Weights of a small image classifier: 5.75M parameters, batches of 512.
Rows from block 7 of a small image classifier, named by matrix and row number. Rows with one number belong to one channel. Each number is 128 + 24 x the weight over its row's rms, rounded and kept within 0 to 255. All counts start at 0. Numbers have three digits each. After the name is the row's rms in percent of the matrix's.
After each channel's rows are labels from the 100 images, of 14848, where the channel reaches its highest value: "strongest on" is what is common among them; "patch colour" is the nearest of a few named colours to the mean colour under the peak. Only what is clearly more common there than usual is listed. The data: fractals drawn by 1,000 iterated function systems, in grey.
# convs0: first 3x3 conv (model.blocks.7.convs.0.weight, 256x256x3x3, each kernel summed), inputs 0-255
# convs1: second 3x3 conv (model.blocks.7.convs.1.weight, 256x256x3x3, transposed, each kernel summed), outputs 0-255

convs0.134 105:113129087145120124134155149072130064130150118128117105118131148139127140109113082119144120081112163111162130150104139165108117096111167127144108124114127085128106121138149135153137118072111113128128150147106133137120141088121112156104128152167114095124157105147086134119138142154111132082132162136142148114092132155126091113132168167116084111128148111126136071088112143138099141128095078142126147164135119111120126150153113148120122173090134117099094135151119117112123087108116125157109118079131135113135099138123130110165135146096161130125138125126151087115125154117143135121139075128117156154105105077146124126185099194120141149192105138149161146094119141109165129073090148102156141144123102103134123176128113101080094140130142144171127121152170142129094148135132118
convs1.134 098:111092122134104105163098147127145135117133140112104151115127152090124146132164165078121099113114103152133156122142133095123147112105161181142154140149112107136096177098138079120147116102169122135129137103085131175130141122072146190157136134133048120094113151111143129102118110122099144148135105098108129126183155124108120081141126093100113084120125131154173085111113133114144122113134104098137102153143122134132130174117129114137111139128132112138119147161123130125149145163119140113154131146109093134158129125107111109100152168156189174122102126114111148140105125149087141176116149158114151139098121141101114132135134135118105159163108153097094159100131162142166123142147106107112105114202107142145136119135168112110115108112141162140099136124140131137122113070178108
strongest on: five maps
patch colour: grey

convs0.55 106:117124127142129128076091105160150128113148137166133146118112130089109108116111105099144114086145152113160136131110162121138138132184146117131099135114116144112136109132147099154149097130107192096089146144098122110117093138099139084113156156141165127190129125051142060134151156143142150156122136134124141129117130070122118138110107167115112134174119113116082087128093151155123148120082128128154102123127140078122113117119152133162096113159168090119142156123101109124113113142106138098121112112129139102074122131109121105156105132111157121180080116138171139145119112113116144127148142121128153114091086099169149153135143124123083171122135113140089170136113135096144123089122140121089137125131150137121127147130115118142096106100081114134145117086146176110127163112147129
convs1.55 094:131105123112155137112121130127096142106156098115100166122130167125127154092085142108134136113124134115130124134123182134106134137083165115124169159106107118111170126131122144132127113131126093136065146109146124145150110133127109121123131168133135119105126120142060107137097116105105126113106116144099116153155148085184151131079118119098135153111146144143155118112133151161135161141103124122099120168125092157117130154168138128170128180082165130119094170110121144149112109133174146123155136105141132126172144100115111104127083118139112159127105151078148113148135090140156090133082140115104132117156124084137123114136136135129147082139099129157108118149111100116119187171176120069123125139085152078093115117130138119136090114106089104160137125086101143109113133119159178
strongest on: dense
patch colour: grey

convs0.28 093:093133117109096151115092116123132122156126131118119147127129166166104155137089146150158139152144138111137145124152107099114131114157126127114097097116135126135144134159155079118105135139143133104116125112137151123116164173122125128123125146169106142165100093164111143124088174219102126110102084151062126103111153132105099168133113129087099117096138120112113130122099125125116166088135083104082120142128119133127115128110124129150150117160138121134146105110121160105156119120112121108129136142151112120142134134127091126146140077137118096154093084120138135138122149096086104147132159116133116147149105127123134073165173075088115172125117140081087113116106090112152112075097113080138163116142097110145174091106104123139128137114058134122137150125112093143109138111108150
convs1.28 084:129130128153091145140107122173119144109132117122106128088129103086134139077129113122122134160131139140122128080122140148115169125105121123109140118095140138096122127064133108117125133128110125141064121103125136136141120157117122085116122104133105122111115144088139103095142147065160103091115125145097180098141146129110145092100126072098150117196136171149139165155133162082111126114096089173121125129092107141135137147143109098122132104119154099107121104126105162131103118140113115108097175067097142132126112113150119133144098072124136137126129066126145135144077135118081127151134100148138156104123121117128108104102121127085143105137130138094159142148113157127106132173171108080130150138118161087135102140186106148092152115141140150122112108095153122107114093134129132
strongest on: dense
patch colour: grey

convs0.210 104:118112124156149149078183135107094138113096131172138128089138112121098105145125128125125151122113130123141143149189103102120101115168144112138117170145149118165109142146073122130153142116113108068151145129104161129191128146092185132109123139154130100102102104106142096170130172109139142123085142092116091140163151098159125123125118134085139120160148118106116086180116135137176137116124102127128138134192169123136121156112127118082111118138130153132164115077109108118139126116191089126140138146129086138142159144143120120100120125150171153139136103105136155137142135133102155120097163169131143112138104173128085128132121107139155130134148125106122097128113119111125106167120149168140173129107110126144153144123106132140165105086128158132168099141148126097119147117119088
convs1.210 103:116139119065108129135119165133101143103113131070121124126122136113157137140122143154052116091082118100136153161166113119142089092149107100156145113112117128153123090137104151129109149069101099146076118140132111096144122110127140082097076116118110111136131129090134113125129141108108135108099153101139150144136074115079158130112123146093140164115119173158122097100124113148117105137135111169120137135142100138117137141115139115113111126176134104141090120164126115123153130146138127098140148136134112099124048129124164136133108137118129123140150138140122141100073129118127123123141100127117108113140103127168150157121131100111093121116201182151144145137137150110098120112073109101157120089084077174101166126146160141113126097125112161112117124130132103124147120124151154
strongest on: four maps
patch colour: grey

convs0.242 097:103119121121156152099135140155133169155138155106125179136124128114161143133117112130171070106124172094131121135157129108122155086162141126151092121120105147084118119118111166122130102176156119127124130127119135133131097143152124124138157129167123126100103091095161126103127123113136125145102134098110175098086118115165108144121071121096099157123167149158123121117094154103098089122107071147114106083098160087097058128131128153147160139109114154105139105095134117154098149144136093135158164112126153100128138113122124163129136143112132141090093079109118130132140118124087146112134109119114137108130112151133079144146176085154113106137111114111107123167100099109134123139089157138093161142108149108149170105130067143085119127126130126155148125088110112162127101121121094
convs1.242 113:087155118095136167123151122181114127146121087137085165093100153131135115119095121122105124112135128103134100152151098089173110136113131125134166112130165153129174110127149144110180158116137162145112120115150122171091104102089133129130113172104157112105092153117063112146120109111126126151146085155118112150189133167118132132123173126087134127124158126091134124109108129138086119142096183143111118159120117162095106135112133124134143102085101124176126137110118169102083134117132141092126125139137114141113101142114119153137137116068112138106088092124112125097123112133100135156087131069119139113117072181142131126086132107137140105121113140103136160138151111124062124160125119132136151125097137125140168138124161114142097153135175137122148139151143112129130131150144102
strongest on: dense
patch colour: grey

convs0.209 108:160087152124148125136132107153107084076156101100113141092104141155117108143109137082134155141101098123139106127108070122089108152132129092169108148091158116065103120108141145115126091089158073148139127086118144097116089085120117090130121150131106124104129106127083128131153125120079091149147156111166132133097108108128095110124113144146138130135134117167144104119101138088148089145118095139097145127171132164156136145147110121119140137157091118108094113167190142135117105104094148084107115142140113150141120121164163158149137115105092148134108150112148121118161153137105115095115099082087135144125094124118148104094097135130131121117129150117091107156137131143114185102132112110106092119142160155115151143130082128124135131158139111104125090156142112159092147139128140
convs1.209 097:145134093153123127132074152138172118119085104131106122113090119125142139120139119123135142115135116146154140118111131106132111128113133154110121115138153140190134117070117117111143108136129109164153132170073156129123115138129155128118131142109107077140150121113127081079169100123141112128132148104120097129135112106149144165110099146145116117114105097166115131148118133122075156093150162082143141111111108102181145120131091147152105106125128090148096163116107055164116115158122165119102127090124100113098162106104117145106190150138140093176093134125133127128078166175126108161138082117141173164119134098127112140141116106137161126093155136158139135137167130118146137134113138149142129142118102115143156122085175140166103128101141106108134156120129135137202110119132110
strongest on: five maps
patch colour: grey

convs0.46 100:104164102114137142114110077095141123095103119121116137143189154113085109121104131149111151142134095106094147118129098118118118106129121154154140098129099117119107152114146155131141134122146163110116116141106128127079152154127099105132146140114077079133118113096059132123109132125113125128115103108119139110125129156107090157149138113145112109140163108142151141060142087139104095107174091088090164144124104121097118140120126098109153118093142150154145140153104113134136149133086135116091079097085119106110078112128150130085108090133144107114126128085088128132116145114137153089197121105110136136104104084104108124103119113136157131141093133082129129127136088160129087093143129101135136050119120105094104124128109160107149155137106117109096117108138107152136124129095144
convs1.46 100:120112123104119107131121129110164118139158127085148097145139113114099117121095102155164162142110152131183088097112159148113092106109097118135150145146105122103123152089144093166112160164145135145103110152140120118128134116112181136118127088142107089116094078134115179145145130139140112124102121075194093101118104126097150127085114116108154123158139142117148198143152090169164134104133086129117109094131115104108136127133162122117153116131123144103115157087094127115152133115130132128099144099133145120152120099130114134083165121095161138175151148128136135124134069158138129169117084171112154144121157124107114130112155130101139177099143114104115105102117138111139098140161164126166115120160147119096096128126174149093124130163159123141164082129135146131125119124102156
strongest on: five maps
patch colour: grey